python train.py --model="sound classifier" --dataset="simulated sounds of rotating machines with and without faults" --targets=["machine", "speed change"] --optimizer="soap"
Rows from block 2 of a small sound classifier, named by matrix and row number. Each number is 50 + 15 x the weight over its row's rms, rounded and kept within 0 to 99. All counts start at 0. After the name is the row's rms in percent of the matrix's.
Before each channel's rows are labels from the 100 clips, of 14976, where the channel reaches its highest value: "top examples" is what is common among them. Only what is clearly more common there than usual is listed. The data: simulated sounds of rotating machines with and without faults. In brackets: how many of the 100.
# conv: width-5 conv, stride 2 (model.blocks.2.conv.weight, 288x240x5, each kernel summed), inputs 120-239

top examples: state: faulty (87); fan (64); imbalance (55); grinding (33)
conv.95 103:41 49 57 67 36 68 70 65 67 51 62 17 57 48 41 37 55 25 56 35 60 34 35 31 43 40 98 46 26 52 42 35 37 66 56 80 61 66 23 58 42 59 57 47 39 71 87 66 47 57 53 45 66 61 22 47 54 33 62 74 55 44 47 40 31 59 36 45 31 35 63 46 48 52 71 70 58 43 55 49 59 49 50 48 65 49 41 63 23 27 36 51 53 46 52 53 62 47 46 53 41 43 55 56 59 43 59 43 50 52 51 78 55 40 40 56 58 63 47 37

top examples: conveyor (60); grinding (36); muffled (low-pass) (31)
conv.240 091:31 32 77 53 59 39 74 60 45 51 69 64 47 76 63 77 62 50 58 49 58 66 38 21 39 55 56 47 53 65 73 40 59 27 83 50 65 58 54 36 42 54 67 52 44 63 31 77 25 87 33 53 41 50 41 64 44 55 43 47 48 35 33 74 64 33 56 79 55 24 44 74 60 39 61 34 56 66 51 38 66 58 60 77 69 48 63 14 52 34 42 32 44 39 58 58 19 53 35 66 54 49 11 39 51 18 76 61 57 39 54 64 53 57 48 53 28 44 50 34

top examples: bearing knock (42); piston engine (38)
conv.60 100:32 57 25 60 47 57 56 52 82 38 72 42 65 79 72 18 66 63 36 66 58 57 28 09 68 53 60 60 42 82 77 61 74 35 44 48 32 32 44 52 76 50 44 53 39 62 31 58 54 42 46 23 30 56 66 58 45 55 76 70 47 39 55 44 22 52 56 53 18 53 41 32 78 65 54 37 59 38 47 51 60 49 60 70 51 41 42 67 47 54 58 53 45 63 60 60 48 59 51 49 26 67 56 62 61 36 78 70 64 66 69 61 64 41 52 39 57 43 44 52

top examples: state: faulty (83); imbalance (45); compressor (36); turbine (35)
conv.274 100:51 44 45 49 52 39 57 38 65 68 58 37 45 44 45 50 65 61 50 34 55 64 13 42 40 46 32 49 42 22 48 43 59 83 38 45 51 26 34 31 67 44 52 34 67 67 54 42 18 41 52 80 40 52 53 56 58 59 55 61 65 38 49 69 23 54 79 66 31 43 31 58 46 61 93 52 56 38 22 44 42 49 53 45 68 59 32 57 64 42 46 50 31 47 48 21 40 52 69 65 47 55 28 73 34 45 67 74 67 67 66 53 41 41 61 64 39 43 48 48

top examples: speed: slow (82); compressor (64); rattle (33)
conv.231 097:54 62 37 56 63 37 57 34 64 68 61 60 43 46 53 47 59 49 59 08 59 44 60 65 46 47 64 54 62 62 45 62 26 86 32 36 68 57 43 53 58 25 82 47 61 55 56 60 68 56 54 61 40 50 33 47 64 42 77 52 29 49 50 61 48 56 53 51 30 58 52 29 66 23 39 62 39 38 23 48 32 46 17 39 45 79 46 50 69 43 41 40 54 62 41 45 64 69 75 51 40 59 54 54 67 42 66 49 49 48 62 64 29 46 70 95 45 43 57 70

top examples: electric motor (66); speed: fast (60)
conv.54 093:50 68 48 39 33 44 34 41 60 53 76 66 32 50 51 74 55 56 35 37 45 51 62 48 43 74 58 31 42 35 55 44 79 42 40 66 55 55 62 24 58 60 55 11 63 10 52 43 49 51 58 53 37 31 50 41 51 47 64 38 49 75 60 37 65 49 71 47 44 42 38 59 20 40 54 32 59 71 40 48 56 29 43 62 56 51 42 55 53 33 57 75 84 53 57 39 46 52 40 51 41 32 52 41 74 85 42 49 46 78 47 47 35 51 58 41 32 49 49 25

top examples: conveyor (60); bearing knock (32)
conv.245 097:54 36 53 47 25 80 61 72 60 31 21 48 53 45 62 41 57 58 67 37 59 38 32 38 53 59 71 63 30 64 58 59 59 45 40 40 67 52 46 40 63 47 56 14 50 58 68 33 51 53 65 73 52 25 41 43 56 60 47 42 54 67 56 25 35 45 66 23 44 70 65 70 34 55 39 54 40 70 68 73 54 41 72 33 51 28 53 62 55 40 52 66 20 67 30 12 74 35 37 62 38 48 36 74 48 52 58 32 59 51 70 54 51 00 51 53 51 59 70 44

top examples: pump (33); rattle (33); grinding (32); thin (high-pass) (31)
conv.268 106:30 80 68 51 43 58 42 58 66 40 71 62 54 54 22 70 70 40 24 67 65 71 54 50 50 59 46 30 66 36 53 48 45 54 20 35 88 35 63 50 67 34 61 72 44 61 67 26 49 49 46 41 56 41 46 62 66 44 80 51 45 30 66 61 66 55 78 37 51 43 52 52 42 69 50 34 35 62 45 52 44 40 52 76 40 45 40 52 37 44 20 32 69 49 70 39 64 53 48 47 57 37 52 45 66 59 40 46 50 38 37 40 76 62 13 72 47 35 53 48

top examples: text has "speed" (78); speed: medium (75); compressor (37); machine: fan (31)
conv.140 108:32 29 80 71 59 60 60 33 50 32 68 48 57 33 54 51 64 36 59 37 22 44 50 67 70 15 74 37 47 72 40 48 62 60 42 56 68 23 41 47 75 64 61 36 52 62 63 53 72 30 50 63 47 45 72 62 48 24 55 75 46 52 45 70 50 15 41 54 54 62 59 43 58 29 46 44 45 43 49 42 52 65 93 46 46 42 26 43 64 42 60 56 30 46 70 56 49 33 39 34 29 50 74 45 48 41 30 58 30 28 49 38 40 21 56 19 48 51 58 41

top examples: conveyor (46)
conv.53 084:32 47 21 44 45 56 79 43 69 52 53 85 33 69 33 73 54 90 29 35 40 64 44 39 45 30 71 57 58 29 57 63 61 42 42 63 60 49 58 36 75 38 48 53 32 45 51 52 62 41 38 40 58 36 50 60 78 72 29 26 36 42 37 26 67 33 64 51 12 42 50 41 28 60 58 52 05 56 36 43 57 53 55 37 49 53 18 65 55 38 61 49 40 67 55 37 56 68 53 52 33 35 59 53 51 49 48 46 24 54 49 18 49 64 32 65 40 24 63 42

top examples: text has "speed" (82); speed: medium (80); pump (71); imbalance (32)
conv.123 108:43 56 58 52 70 68 29 51 61 88 41 65 48 54 30 61 63 42 31 41 43 46 28 60 45 48 51 71 35 40 41 46 40 61 73 39 16 47 43 16 62 47 58 29 33 64 60 48 40 63 22 55 59 58 64 64 53 37 29 67 23 33 73 54 64 62 69 34 40 46 39 71 40 73 63 46 50 71 72 34 35 66 37 53 53 62 44 33 39 55 56 52 36 46 40 43 29 63 38 50 40 41 70 59 48 34 69 37 27 37 47 15 67 85 47 58 48 45 63 76

top examples: fan (45); rattle (41); grinding (35)
conv.181 105:69 46 68 30 39 45 74 47 51 39 67 39 37 49 54 69 24 55 55 49 46 54 39 45 65 30 33 38 50 49 66 74 58 57 33 47 57 45 55 63 49 51 57 41 46 39 35 55 49 21 34 64 48 36 99 56 71 49 26 48 59 40 69 44 76 34 42 57 12 43 45 85 45 61 50 33 63 61 54 45 45 67 24 53 49 41 53 79 76 57 28 57 41 59 68 47 39 72 77 24 53 63 16 62 58 34 50 55 75 44 28 25 57 51 58 55 59 78 34 51

top examples: compressor (93); air leak (33)
conv.58 109:57 53 76 73 54 27 47 71 59 28 73 56 49 46 58 32 74 59 44 36 46 32 37 26 55 31 41 62 46 43 43 20 75 69 46 63 67 41 36 43 66 62 44 66 58 30 53 26 60 41 63 70 74 40 50 67 52 45 50 64 62 54 54 76 70 76 61 46 55 69 41 42 44 45 94 29 40 42 56 35 69 74 37 25 57 83 31 70 42 48 32 40 35 56 45 44 36 59 37 55 54 67 65 71 73 50 55 71 56 42 47 57 45 33 62 69 57 42 42 64

top examples: text has "speed" (76); speed: medium (72); compressor (70)
conv.36 110:45 42 35 48 47 35 48 46 45 35 46 56 29 62 45 41 33 71 73 55 49 19 63 80 74 42 81 52 37 26 52 27 53 45 31 62 68 30 37 62 42 73 48 57 75 47 43 41 32 82 61 49 81 49 17 46 66 73 53 14 30 60 41 56 38 85 79 54 46 58 63 49 32 45 67 58 32 78 34 50 24 32 62 55 34 64 41 32 53 38 37 55 65 46 75 42 47 52 46 51 64 26 38 77 30 39 95 41 50 79 56 55 80 36 58 59 48 51 38 47

top examples: electric motor (100); speed: medium (73)
conv.162 123:61 31 74 47 57 52 65 47 22 58 55 39 34 42 41 40 51 56 50 57 31 84 42 39 25 37 73 54 20 60 72 61 63 56 58 52 35 49 38 68 52 56 24 40 71 54 55 46 35 35 56 55 41 50 57 69 59 38 40 58 73 52 42 62 06 42 56 44 05 53 21 48 50 44 56 81 53 51 64 38 61 50 50 41 55 39 61 62 42 53 40 59 45 57 60 37 70 67 34 60 48 50 58 40 47 59 50 37 38 57 48 63 76 21 52 40 31 57 50 57

top examples: electric motor (90); speed: medium (65)
conv.216 103:41 46 41 58 37 36 54 69 70 49 71 58 67 56 48 70 43 46 37 60 52 36 65 42 45 31 65 24 61 66 58 86 42 53 37 73 37 58 47 64 49 28 36 36 43 32 28 66 67 56 49 66 29 57 54 55 46 39 70 38 30 60 65 49 64 56 28 19 59 57 35 73 72 59 57 88 54 47 36 51 39 39 42 44 45 50 55 53 36 51 50 56 64 59 58 10 28 64 58 38 54 52 58 58 29 42 06 50 59 53 24 70 32 65 58 66 60 50 37 49

top examples: conveyor (70)
conv.142 088:62 54 23 40 24 70 65 60 78 40 40 60 51 20 29 54 45 28 32 35 72 39 46 83 30 41 42 61 65 49 44 81 43 49 53 50 25 45 51 47 52 50 34 50 73 59 24 55 37 94 45 50 38 64 30 51 60 44 71 38 58 57 59 80 63 37 41 80 50 75 18 26 23 50 62 36 33 60 46 60 26 70 47 54 43 67 60 63 63 42 74 47 22 27 56 49 41 65 67 40 43 29 57 52 57 57 26 40 28 67 10 51 66 40 51 47 58 34 48 62

top examples: pump (66); speed: slow (66)
conv.71 102:33 82 48 52 54 25 46 57 45 67 48 88 16 59 69 45 80 50 36 38 36 63 50 51 53 22 66 46 70 65 50 52 48 59 26 67 55 48 55 46 45 55 51 54 60 56 50 38 49 70 62 50 70 25 43 77 57 61 31 49 52 53 34 61 47 87 47 43 65 74 66 80 19 65 38 40 47 68 52 33 65 49 65 70 42 54 34 26 38 72 23 69 39 47 76 57 50 71 43 35 66 42 29 34 68 53 59 31 65 61 55 53 75 32 50 33 78 60 45 61

top examples: piston engine (88)
conv.276 126:22 50 65 58 40 58 18 24 36 59 49 48 50 37 61 30 32 57 39 57 69 48 60 46 35 51 54 55 49 59 57 58 53 49 44 51 56 56 14 58 35 26 35 27 56 39 48 49 60 56 28 30 19 24 57 77 57 63 48 32 68 49 54 36 46 50 41 49 58 66 51 49 33 74 41 40 53 48 52 38 56 59 56 61 63 53 65 66 54 23 47 53 30 76 46 59 75 27 19 40 41 41 67 58 49 71 34 64 26 86 80 67 13 40 34 58 49 52 66 61

top examples: conveyor (86); speed: slow (78)
conv.27 107:47 76 54 47 63 62 38 35 59 76 66 48 38 40 48 65 68 50 45 64 51 45 26 33 29 47 41 55 59 63 53 63 30 44 63 45 51 51 48 41 56 72 99 41 35 69 51 44 38 74 67 46 73 33 48 38 63 62 62 75 47 63 43 40 33 58 30 67 47 67 22 50 44 62 62 44 31 48 23 80 53 64 28 35 56 28 50 46 51 34 47 45 39 62 42 34 54 62 63 52 49 57 39 41 20 64 70 47 39 62 46 44 77 48 71 65 79 26 53 86

top examples: pump (57)
conv.236 099:46 35 58 48 37 41 46 54 71 39 28 43 35 58 42 34 65 62 61 64 53 64 58 47 61 66 50 40 70 65 32 57 55 55 52 48 51 56 87 28 36 39 23 70 55 41 56 74 76 55 44 72 51 47 37 55 46 37 36 18 39 40 37 27 26 62 39 30 60 55 52 19 67 47 51 64 45 46 70 58 71 61 33 32 55 38 33 36 59 74 20 66 69 30 69 34 50 36 59 37 30 59 77 55 79 35 83 51 48 36 47 30 62 37 41 33 31 60 31 49

top examples: turbine (53); compressor (34)
conv.114 100:32 30 78 49 34 35 67 53 28 52 68 38 69 58 40 39 36 20 41 48 49 57 63 76 67 53 52 34 54 45 43 60 27 61 61 29 58 44 26 52 60 50 55 37 58 33 36 32 28 36 31 49 47 32 71 80 45 58 41 28 88 59 33 44 60 39 41 41 55 28 31 55 75 44 56 61 33 51 41 32 40 49 27 43 70 84 71 52 37 49 32 66 72 60 46 63 46 31 54 33 30 40 43 41 79 46 63 37 51 65 25 59 34 47 58 21 46 57 32 32

top examples: text has "speed" (92); speed: medium (90); pump (58); machine: compressor (32)
conv.173 103:37 21 58 72 30 59 67 28 28 47 33 31 36 41 38 38 29 19 68 59 39 75 69 58 68 50 33 53 66 39 36 64 51 21 66 37 72 41 48 46 42 42 64 28 50 40 42 21 62 42 40 69 45 80 62 61 57 45 24 50 57 30 70 44 60 47 20 55 53 75 67 60 47 55 85 76 65 53 49 46 29 39 71 52 43 37 63 49 52 55 60 38 08 33 69 72 31 59 67 47 75 33 36 09 48 64 65 61 63 44 70 52 42 45 80 61 40 70 48 62

top examples: compressor (98); speed: fast (87)
conv.24 109:53 41 51 51 54 57 36 39 32 38 27 24 44 61 41 42 64 71 73 40 58 45 29 34 58 28 42 48 45 54 45 46 26 54 64 51 49 42 25 47 65 56 47 71 42 48 42 18 36 46 45 68 56 48 75 52 42 64 72 54 57 57 53 56 91 64 77 49 45 57 81 55 22 44 48 40 32 52 39 74 41 53 64 62 77 55 42 56 45 48 18 53 70 53 66 23 47 50 71 71 50 46 56 34 46 44 45 47 61 48 62 81 20 46 24 99 45 75 65 47

top examples: electric motor (99); speed: medium (74)
conv.113 101:38 51 27 34 31 57 50 57 16 62 51 53 57 56 39 58 39 45 63 45 56 37 59 81 36 57 25 35 32 48 60 23 76 76 74 39 43 86 55 42 30 69 33 57 36 62 45 65 28 45 53 72 43 54 32 53 62 28 53 54 37 22 37 51 41 31 22 59 31 43 64 52 41 42 66 44 59 47 34 46 25 65 56 57 32 54 42 56 28 74 38 46 48 56 49 46 38 23 56 53 56 41 45 85 33 49 73 68 50 56 35 55 65 35 39 25 35 56 32 54

top examples: fan (82)
conv.51 089:57 42 65 47 60 72 42 50 38 45 61 39 39 64 65 70 50 25 57 41 39 52 56 38 51 70 69 57 03 43 49 49 31 27 52 37 30 83 79 76 30 51 51 36 48 77 59 57 47 25 72 44 42 44 45 64 35 64 31 53 62 50 72 84 53 67 39 55 76 26 87 46 30 59 59 56 61 58 54 38 41 35 43 60 07 40 24 27 61 64 41 40 39 53 52 47 42 52 62 41 42 79 47 29 64 39 49 73 30 75 33 41 40 59 39 60 41 62 51 54

top examples: quiet level (59); gearbox (52); muffled (low-pass) (47)
conv.253 085:49 54 38 59 54 68 49 36 33 58 49 47 40 22 38 19 73 64 51 69 26 67 52 82 49 58 55 61 40 52 98 62 56 31 33 62 45 34 53 52 41 54 51 43 40 59 64 65 46 46 34 42 46 35 71 32 58 51 48 43 28 51 31 39 38 57 27 65 40 65 60 52 42 30 48 54 59 50 46 43 35 30 60 63 50 44 52 71 44 55 13 38 47 37 45 85 46 42 45 30 59 48 66 55 76 23 72 49 58 45 38 58 37 15 27 50 40 49 38 56

top examples: piston engine (77)
conv.129 097:83 50 46 59 62 31 49 30 41 46 31 63 55 36 36 58 46 48 23 34 69 40 46 50 36 47 62 55 42 35 71 37 45 49 46 27 59 34 66 37 59 65 68 42 46 56 64 67 71 41 96 25 53 53 72 58 30 63 38 70 65 54 38 17 63 48 63 45 71 50 41 35 67 69 30 66 44 85 48 42 65 61 33 39 62 27 74 23 42 44 25 60 95 46 22 35 25 56 44 49 35 60 43 76 60 90 60 56 40 57 30 36 31 46 34 62 52 50 58 71

top examples: pump (75); thin (high-pass) (31)
conv.212 077:51 76 58 62 38 53 25 54 23 60 53 45 57 55 44 57 25 66 23 74 41 67 42 61 50 58 43 37 48 39 31 65 70 55 37 49 53 25 84 39 56 40 61 53 73 55 60 60 66 45 27 70 40 35 59 48 50 53 45 60 59 59 61 32 58 46 67 68 26 67 38 50 60 54 36 69 49 22 37 38 69 54 67 36 55 53 44 42 33 55 40 59 46 50 35 60 55 44 87 38 33 55 66 45 34 17 67 38 56 33 47 34 44 34 45 35 64 28 63 54

top examples: text has "speed" (72); compressor (66); speed: medium (66)
conv.255 093:37 68 57 48 62 34 33 37 62 87 57 46 47 45 71 71 70 43 40 40 34 59 62 32 68 60 31 43 51 61 45 28 22 56 53 49 51 29 46 51 47 72 45 45 46 45 30 25 36 29 48 48 84 60 58 68 57 61 49 53 44 22 58 43 30 69 58 50 59 30 69 47 30 38 47 81 50 60 47 74 73 49 77 66 38 72 42 35 31 73 46 51 48 66 44 58 49 56 44 41 53 41 33 84 29 51 46 38 58 64 59 43 49 45 68 62 63 42 45 57

top examples: speed: medium (86); electric motor (78)
conv.16 131:72 68 35 54 64 55 33 51 31 72 56 58 61 50 64 38 57 51 69 35 40 55 38 45 34 52 48 46 43 39 43 55 29 50 24 75 37 23 38 34 67 57 51 27 33 43 45 62 48 24 31 80 48 52 39 48 59 70 39 32 64 34 37 54 59 54 78 39 81 41 52 28 48 71 59 49 30 42 53 50 64 22 47 58 62 63 68 56 67 49 51 41 68 68 54 54 56 55 48 36 54 64 60 56 51 64 38 56 49 76 48 68 39 43 49 28 34 67 44 27

top examples: piston engine (100); quiet level (60)
conv.283 105:52 72 40 67 70 16 41 71 34 32 44 08 34 19 46 44 25 07 47 32 44 35 24 45 51 51 66 42 56 40 27 56 54 23 31 57 21 54 38 71 60 34 51 71 50 45 35 25 41 28 76 69 33 43 66 50 64 64 76 45 26 59 31 57 51 38 29 38 70 33 53 37 58 34 39 38 65 48 62 27 54 54 71 79 55 37 51 66 66 54 66 60 64 41 68 60 52 40 60 38 56 71 65 54 57 71 55 46 42 47 44 38 32 57 73 36 79 28 32 74

top examples: state: faulty (83); conveyor (70); imbalance (33)
conv.45 101:62 49 45 37 85 71 25 68 61 49 55 50 35 38 55 42 19 17 55 35 64 44 49 47 50 72 44 80 73 51 31 53 62 57 40 57 61 31 60 48 58 66 39 49 51 45 39 36 58 38 52 37 50 33 23 55 56 62 70 37 31 44 16 60 57 55 38 55 34 41 48 22 46 60 14 59 39 59 68 72 50 38 44 38 77 56 63 80 56 26 56 64 58 50 54 54 57 64 26 41 49 49 61 34 27 56 55 41 35 33 61 52 50 64 54 42 49 17 75 61

top examples: speed: medium (85); text has "speed" (85); pump (77)
conv.154 115:67 34 41 43 27 57 60 39 22 43 42 42 39 36 51 40 56 25 66 54 52 48 55 48 67 36 42 54 68 38 63 53 17 01 46 48 58 53 59 87 43 40 21 46 44 58 75 45 40 41 38 22 38 58 49 45 49 67 26 51 41 52 81 61 23 54 85 61 45 65 67 36 44 36 47 49 58 91 95 71 42 39 33 38 43 42 44 59 49 31 65 35 57 39 29 75 50 62 52 27 52 42 50 51 40 35 38 58 68 23 70 34 59 39 48 40 34 80 71 39

top examples: piston engine (36)
conv.228 105:27 17 47 60 49 49 76 44 58 44 62 45 39 53 47 47 48 50 19 74 52 48 51 03 49 36 66 48 32 37 48 72 56 55 56 31 55 59 31 59 80 55 65 71 66 48 48 21 63 23 52 26 52 27 52 74 52 25 64 57 35 52 73 45 29 44 65 39 18 48 46 62 56 54 54 52 53 44 44 58 76 47 33 44 39 45 80 63 62 14 33 43 48 86 43 65 50 52 68 41 47 56 58 81 53 60 64 63 38 65 52 24 44 39 55 49 48 36 23 40

top examples: piston engine (81)
conv.104 096:21 45 58 66 48 87 43 40 51 59 43 24 38 68 70 46 57 40 67 46 36 19 47 75 41 52 31 46 53 57 56 56 51 54 59 33 58 37 84 46 35 63 28 81 46 66 15 30 35 52 42 44 44 65 37 44 35 44 66 46 35 39 60 67 39 40 38 50 52 41 55 58 39 61 46 68 50 65 61 62 47 64 39 55 43 64 74 29 75 47 63 66 81 64 35 77 48 25 50 32 52 74 55 60 61 42 76 53 28 62 78 74 60 52 61 48 53 65 50 54

top examples: piston engine (100)
conv.14 103:61 50 24 52 35 30 51 47 19 28 52 60 43 64 68 27 72 48 51 44 24 56 26 71 62 51 41 40 48 18 65 33 52 33 44 42 38 29 05 52 46 36 48 64 40 33 55 58 44 59 48 35 27 43 38 40 38 57 35 24 32 75 28 66 70 69 68 34 66 38 68 52 56 60 68 51 58 60 66 56 53 76 61 42 34 31 73 35 56 49 21 50 99 34 65 27 35 49 30 24 62 31 38 65 45 45 52 68 62 43 31 44 66 38 52 33 55 35 54 46

top examples: compressor (37); grinding (34); muffled (low-pass) (29)
conv.46 102:47 78 29 49 67 91 31 41 47 48 42 45 55 59 35 79 47 31 51 46 54 72 51 51 34 45 55 44 58 85 41 62 35 47 76 49 44 89 61 41 63 83 46 52 58 50 67 71 54 52 49 41 53 42 84 39 54 51 30 69 41 38 45 68 54 74 61 57 62 22 48 58 51 31 69 24 63 43 51 67 58 60 47 50 51 19 25 52 67 39 63 52 39 46 40 56 57 41 40 30 33 73 70 59 37 21 58 70 44 61 49 63 44 37 32 80 57 35 63 44

top examples: speed: slow (97); compressor (69)
conv.189 102:45 29 35 68 59 35 35 70 51 72 48 46 36 33 80 57 55 44 48 48 95 34 30 10 57 70 41 72 49 30 51 58 60 42 63 39 53 54 26 19 59 53 48 48 48 42 50 57 47 87 57 71 42 55 39 51 31 14 38 24 33 55 43 46 51 38 52 45 25 52 70 55 21 52 85 33 47 64 57 24 73 40 41 61 41 52 34 58 15 52 64 50 40 50 64 31 85 30 79 60 56 65 69 44 69 64 51 45 53 51 65 70 46 58 53 67 72 44 51 53

top examples: turbine (58); imbalance (39)
conv.29 096:58 64 71 55 43 45 39 45 61 42 26 62 27 75 64 56 73 71 42 47 48 52 60 61 57 60 36 52 57 19 33 47 61 41 45 51 60 46 68 46 62 52 29 41 41 68 45 57 35 66 78 57 54 65 81 53 39 39 65 56 69 24 51 34 48 57 40 48 46 57 60 30 37 26 47 65 53 63 17 41 32 35 28 36 26 46 59 40 60 52 33 48 80 87 38 51 56 48 37 40 75 76 28 27 37 47 07 66 38 61 61 52 69 34 63 51 21 37 60 52

top examples: text has "speed" (87); speed: medium (84); pump (45); machine: compressor (38)
conv.224 099:54 39 44 44 92 62 57 47 69 67 49 46 34 58 29 50 27 52 34 48 39 52 61 60 60 59 56 42 64 19 36 57 44 56 48 27 54 67 33 25 85 37 49 37 19 50 38 31 61 33 43 56 55 18 53 80 64 69 76 46 38 59 66 44 37 33 66 51 60 46 39 47 56 57 43 38 52 55 43 46 40 61 75 72 25 63 51 62 38 38 64 59 35 32 48 69 68 47 46 77 53 41 60 41 85 33 50 56 51 68 43 44 48 57 85 72 58 30 72 38

top examples: speed: fast (88); compressor (85)
conv.59 099:78 64 57 41 57 64 39 51 51 41 63 56 67 39 45 43 46 37 62 55 55 55 51 62 44 44 57 47 41 48 86 64 42 69 47 66 34 52 46 24 22 52 48 70 75 22 58 73 60 29 39 59 67 31 47 67 35 43 74 46 59 34 47 48 50 51 42 46 52 22 76 71 53 48 46 89 75 40 43 32 40 36 26 34 49 63 41 59 45 84 55 60 46 39 47 38 59 54 52 55 55 80 43 36 23 42 43 56 76 70 53 57 70 41 28 34 28 61 51 51

top examples: electric motor (79)
conv.135 101:60 42 38 45 48 46 43 85 54 30 49 74 63 44 55 18 67 32 61 40 39 56 35 41 51 44 63 62 56 22 37 69 57 56 56 78 35 57 47 80 44 52 47 39 50 61 50 62 36 46 55 55 31 57 47 45 59 25 45 79 42 51 74 22 68 49 50 17 36 30 47 06 40 72 66 51 65 52 42 49 69 51 39 68 68 68 53 58 36 38 59 56 53 39 41 48 57 69 41 30 59 62 52 36 39 88 61 40 54 78 06 70 78 49 23 70 57 62 46 56

top examples: speed: fast (63); electric motor (52)
conv.179 083:39 57 63 70 37 53 28 56 65 43 49 44 35 40 45 49 25 47 23 43 53 59 46 47 59 43 55 41 74 56 55 38 45 52 27 35 41 49 33 61 68 38 56 41 47 24 32 27 62 61 45 65 48 41 38 43 27 51 27 46 65 33 20 53 63 28 51 43 36 43 54 36 47 86 38 44 70 46 48 54 67 48 67 45 50 41 45 41 60 69 49 64 38 53 74 65 66 44 63 65 57 39 41 71 43 57 52 61 39 55 61 53 62 13 27 85 64 36 43 16

top examples: conveyor (58); pump (35)
conv.248 097:50 55 51 43 51 46 60 34 35 23 35 55 36 25 39 27 64 34 41 53 41 37 54 79 22 50 40 72 24 42 44 59 45 42 36 38 60 83 65 47 68 63 83 51 77 61 47 54 24 72 55 33 70 56 65 67 45 39 81 40 77 48 70 46 55 29 27 39 48 52 37 52 35 41 34 41 50 44 25 78 53 66 48 57 26 49 38 40 56 65 54 61 44 25 45 51 18 65 58 32 48 30 59 43 49 42 46 54 47 69 46 69 36 79 71 75 53 53 28 54

top examples: electric motor (64)
conv.40 094:53 62 71 51 42 32 44 61 49 30 53 55 62 59 39 39 79 39 77 18 67 78 57 28 62 50 25 45 49 40 44 44 67 34 53 57 58 46 39 58 42 59 48 55 41 51 40 58 53 36 28 15 57 47 45 51 56 73 40 44 69 21 35 39 49 34 52 62 25 39 56 76 42 59 18 52 27 39 21 54 56 75 47 62 69 48 32 53 63 42 37 57 67 59 45 65 57 91 82 42 39 44 63 75 42 65 25 47 26 64 53 51 45 48 36 37 50 38 55 70

top examples: compressor (96)
conv.80 103:62 68 66 53 69 65 76 47 12 45 37 62 55 73 22 42 67 40 44 60 40 67 84 46 52 31 75 35 42 40 57 31 42 25 61 60 44 68 54 51 52 45 52 53 22 42 52 53 55 26 39 67 66 22 42 58 67 21 54 49 45 54 47 67 73 60 34 43 47 24 39 55 45 53 51 42 69 38 54 68 62 53 36 40 49 32 38 71 56 75 50 52 01 38 64 50 36 42 49 41 28 49 54 64 61 28 63 61 28 64 51 78 55 52 42 45 45 16 56 56

top examples: piston engine (80); speed: medium (65)
conv.176 099:56 35 60 57 47 55 50 61 47 59 58 45 71 30 76 50 27 47 40 48 55 42 43 32 59 32 58 41 56 54 54 69 41 34 28 40 61 36 44 63 42 46 50 34 42 50 45 28 34 44 69 52 45 36 34 38 33 61 25 30 43 47 35 37 61 75 51 57 47 45 52 67 66 62 82 44 57 99 31 41 54 30 32 60 58 58 37 46 41 59 47 59 15 31 31 36 63 31 55 30 54 34 41 43 41 27 21 50 72 51 56 38 47 25 53 40 39 49 70 46

top examples: pump (66); speed: medium (61)
conv.202 108:61 45 27 25 43 33 44 72 38 51 66 47 69 40 51 37 54 58 33 67 52 27 62 48 78 58 51 44 38 60 60 51 39 72 47 57 99 63 59 44 15 56 73 28 32 67 61 58 51 43 66 73 93 42 47 54 44 47 46 45 49 69 43 53 38 49 45 41 75 47 24 60 29 24 87 66 48 61 34 58 40 67 48 50 36 44 45 54 54 28 52 48 43 79 48 66 50 86 60 52 29 66 51 44 43 53 39 64 65 33 32 49 43 15 59 59 64 51 32 35

top examples: compressor (100); speed: fast (100)
conv.207 089:29 34 45 50 53 57 46 58 59 45 56 67 41 43 15 58 45 35 53 39 57 24 40 18 68 51 37 44 60 67 36 52 38 50 48 37 48 37 27 55 64 74 34 49 54 57 66 13 58 51 53 65 55 57 35 38 60 52 49 62 48 42 45 77 50 69 39 28 66 81 36 61 41 40 59 45 31 72 39 40 66 61 44 35 60 44 31 48 54 50 46 34 99 52 68 43 49 30 68 50 74 28 64 27 60 69 57 52 37 25 79 37 47 47 13 66 59 51 59 49